Weights of a small model that predicts nearness at each pixel.
Training: muon at rate 0.024, 15400 steps.
Rows from block 13 of the encoder of a small model that predicts nearness at each pixel, named by matrix and row number. Rows with one number belong to one channel. Each number is 200 + 20 x the weight over its row's rms, rounded and kept within 0 to 999. All counts start at 0. After the name is the row's rms in percent of the matrix's.
After each channel's rows are labels from the 100 images, of 14848, where the channel reaches its highest value: "top examples" is what is common among them. Only what is clearly more common there than usual is listed. The data: small renderings of single solids in any pose.
# convs0: first 3x3 conv (encoder.blocks.13.convs.0.weight, 160x160x3x3, each kernel summed), inputs 80-159
# convs1: second 3x3 conv (encoder.blocks.13.convs.1.weight, 160x160x3x3, transposed, each kernel summed), outputs 80-159

convs0.52,115,224,233,210,203,237,192,187,162,215,238,173,209,204,190,218,194,204,214,225,175,232,225,192,223,193,229,184,208,208,229,226,194,193,223,191,207,179,244,236,211,229,184,177,231,190,196,179,208,187,220,192,174,205,193,157,220,181,170,236,182,231,189,228,235,190,212,215,218,193,202,203,194,225,209,202,163,169,220,172,226
convs1.52,102,182,173,155,191,213,172,172,203,170,210,226,205,184,181,194,204,179,220,193,193,207,192,220,147,194,193,160,216,219,156,199,203,193,183,199,183,183,193,188,231,191,192,189,213,200,204,207,191,193,225,189,199,204,223,161,204,162,180,212,153,174,183,211,187,187,211,175,202,175,208,196,240,200,226,230,224,221,215,207,198
top examples: cog

convs0.21,095,187,203,227,220,186,229,190,187,175,183,200,190,215,170,217,218,191,200,164,205,206,190,190,219,219,153,204,174,169,203,209,199,188,199,183,193,213,179,213,184,147,186,192,212,220,184,189,184,202,181,228,239,231,208,214,195,243,208,187,187,192,194,170,190,198,195,161,204,207,202,206,227,166,176,172,193,200,203,197,172
convs1.21,091,193,180,171,178,211,191,223,220,179,180,215,188,215,188,177,230,180,178,166,226,193,189,178,165,201,199,229,244,202,202,216,224,199,164,224,180,166,186,239,189,207,194,190,183,155,195,213,168,180,217,190,210,197,208,213,204,244,208,193,192,221,210,169,176,193,204,199,204,196,198,209,182,215,206,181,203,207,190,226,216
top examples: cube frame

convs0.135,106,169,230,191,175,190,214,230,236,202,191,191,218,187,206,166,193,216,181,198,222,201,155,183,201,188,166,200,196,199,163,164,189,202,172,207,203,216,202,178,198,188,221,231,221,168,224,193,207,243,187,179,199,197,211,233,178,202,192,205,218,192,186,219,189,191,194,185,203,198,215,188,181,172,206,217,232,221,214,197,184
convs1.135,104,198,209,207,212,213,181,210,189,196,192,219,200,231,182,200,193,192,211,202,194,243,168,170,216,188,229,209,160,222,198,193,172,229,197,205,226,200,205,216,209,178,179,154,189,174,179,189,218,239,199,235,236,192,201,227,235,207,188,221,205,226,217,176,209,186,176,235,207,159,258,191,217,227,196,208,212,196,178,200,179
top examples: spring

convs0.71,085,207,194,215,211,161,181,205,206,189,176,210,190,196,225,218,174,188,225,176,200,202,212,212,193,204,180,227,216,229,207,192,202,196,192,183,206,227,198,176,141,167,216,185,174,221,199,194,225,213,214,201,236,198,194,218,230,225,207,166,250,187,180,167,225,184,216,232,181,187,209,187,183,216,209,191,215,178,228,202,213
convs1.71,094,190,176,206,211,245,208,201,203,252,198,175,202,167,193,194,185,204,196,222,209,162,184,187,241,183,189,246,178,206,196,193,204,191,205,205,202,227,203,175,202,210,188,207,207,232,233,220,195,205,178,192,195,216,195,203,199,212,194,215,217,185,173,204,197,173,217,171,180,184,176,200,203,251,202,190,179,205,190,159,223
top examples: jack

convs0.30,089,195,167,213,208,208,182,171,196,210,221,200,196,193,213,199,191,201,217,188,192,234,213,175,206,222,251,193,190,211,253,207,240,198,175,160,191,190,220,201,197,173,205,206,187,206,208,185,206,185,226,190,187,150,208,212,194,191,216,208,187,240,196,214,233,211,206,187,238,229,212,199,188,199,210,204,145,218,220,225,168
convs1.30,104,240,192,208,203,217,173,218,192,207,184,179,182,174,231,201,206,172,173,192,195,201,229,213,208,187,189,174,233,223,213,211,212,191,171,216,187,204,234,190,193,189,224,201,191,185,196,222,212,175,199,197,197,218,223,181,209,198,230,214,196,187,201,169,205,229,214,173,231,152,210,208,198,193,244,203,180,210,184,169,215
top examples: jack

convs0.148,102,221,223,198,218,210,171,193,179,205,196,200,189,172,188,197,201,198,242,148,210,200,207,204,213,197,217,212,231,180,200,164,166,183,207,174,214,212,194,198,210,203,211,174,227,181,206,193,201,204,232,184,193,167,193,201,217,205,185,199,199,160,243,213,212,205,203,226,208,183,186,183,203,227,184,167,183,236,254,225,196
convs1.148,106,215,146,211,174,191,217,146,217,219,170,182,215,200,221,184,228,206,182,220,167,197,183,169,188,175,205,191,206,187,194,214,181,228,205,191,212,193,182,207,176,219,205,219,191,179,225,203,195,162,203,227,157,232,182,179,203,185,244,225,176,202,189,198,238,209,177,223,193,230,191,182,202,188,173,204,198,196,179,167,228
top examples: spring

convs0.141,096,198,234,213,173,199,181,223,200,173,189,204,184,187,176,199,214,188,209,191,209,208,180,183,196,211,208,167,212,192,202,201,200,194,195,191,163,212,222,227,192,170,199,195,175,203,227,205,166,216,190,222,202,204,166,178,210,205,190,196,151,214,185,189,197,229,198,188,179,218,181,193,195,233,232,180,173,204,236,210,168
convs1.141,097,187,214,241,205,230,212,190,211,197,199,190,216,232,197,205,207,192,224,198,211,220,209,227,205,195,196,217,199,163,185,188,193,197,195,209,155,197,228,204,236,164,172,199,219,180,209,205,212,228,189,185,211,218,199,205,241,178,192,204,188,199,191,189,191,186,205,196,183,228,254,188,235,216,160,187,156,171,192,187,211
top examples: cube frame

convs0.57,099,209,222,231,191,190,194,168,223,210,198,216,225,201,200,189,190,203,157,187,159,191,198,174,219,209,232,193,206,215,208,219,224,201,168,180,197,202,232,186,217,186,209,206,184,207,211,205,221,174,211,193,185,223,210,219,180,157,197,199,209,226,215,224,212,179,239,173,210,207,211,189,223,227,199,231,190,208,165,167,210
convs1.57,089,203,236,206,200,202,189,227,204,206,238,192,209,220,192,201,179,191,211,188,175,211,171,203,206,197,201,195,191,204,209,229,187,210,220,183,171,234,190,202,172,244,212,187,226,233,169,209,184,213,183,186,220,167,217,247,166,213,196,210,210,185,190,204,202,210,227,234,178,202,212,201,195,197,172,200,201,180,192,214,168
top examples: cog

convs0.116,101,253,223,203,194,176,224,210,195,199,188,173,196,210,183,196,197,174,190,211,225,197,189,180,211,165,215,211,176,178,191,187,189,183,180,168,215,177,231,164,197,234,227,188,187,192,202,207,208,200,215,205,197,222,225,185,222,201,187,200,198,196,173,202,199,194,194,173,215,205,187,185,165,189,208,189,176,165,199,177,178
convs1.116,095,201,175,167,176,233,211,165,210,227,214,187,216,207,174,193,188,213,191,193,225,222,224,186,222,191,158,215,219,192,219,224,217,198,200,185,237,249,197,204,211,184,203,213,177,238,175,166,202,238,190,188,221,189,214,204,240,173,163,213,192,244,220,191,198,207,194,239,173,205,214,205,172,223,203,222,222,210,210,200,175
top examples: spring; cube frame

convs0.99,096,231,191,220,189,216,152,203,199,207,222,243,201,186,201,187,183,213,204,179,222,184,198,181,187,180,218,197,190,227,198,196,192,208,197,191,203,175,193,173,169,209,181,213,160,206,188,168,230,188,228,195,172,199,195,214,178,184,200,203,212,196,195,213,166,204,205,202,204,205,231,226,195,262,227,194,216,172,218,210,188
convs1.99,107,166,198,165,221,178,222,174,217,179,191,232,174,209,221,228,193,201,195,195,205,212,222,173,183,188,193,191,192,201,212,187,213,197,191,199,150,188,219,211,208,199,169,192,221,212,197,208,199,211,211,200,204,220,186,218,231,141,215,253,190,202,193,198,208,190,211,194,187,210,221,173,184,221,206,222,202,216,197,259,218
top examples: torus

convs0.20,095,210,191,191,186,215,206,211,226,211,196,200,176,189,188,170,176,183,201,201,189,191,191,230,226,188,168,215,214,200,203,177,216,216,163,160,179,195,234,186,220,211,196,214,210,191,197,202,216,206,249,241,191,173,210,212,192,185,242,222,225,196,222,196,195,200,223,204,210,182,227,209,172,225,204,199,225,201,223,197,174
convs1.20,096,225,207,192,186,190,196,203,186,212,234,216,161,205,208,204,226,201,184,208,204,206,196,185,213,178,219,226,210,222,172,196,183,212,173,250,180,190,226,191,192,197,233,172,211,196,184,206,209,197,175,221,186,191,188,167,171,212,182,205,171,193,220,184,195,233,163,173,213,232,197,210,224,182,185,203,208,187,186,212,214
top examples: jack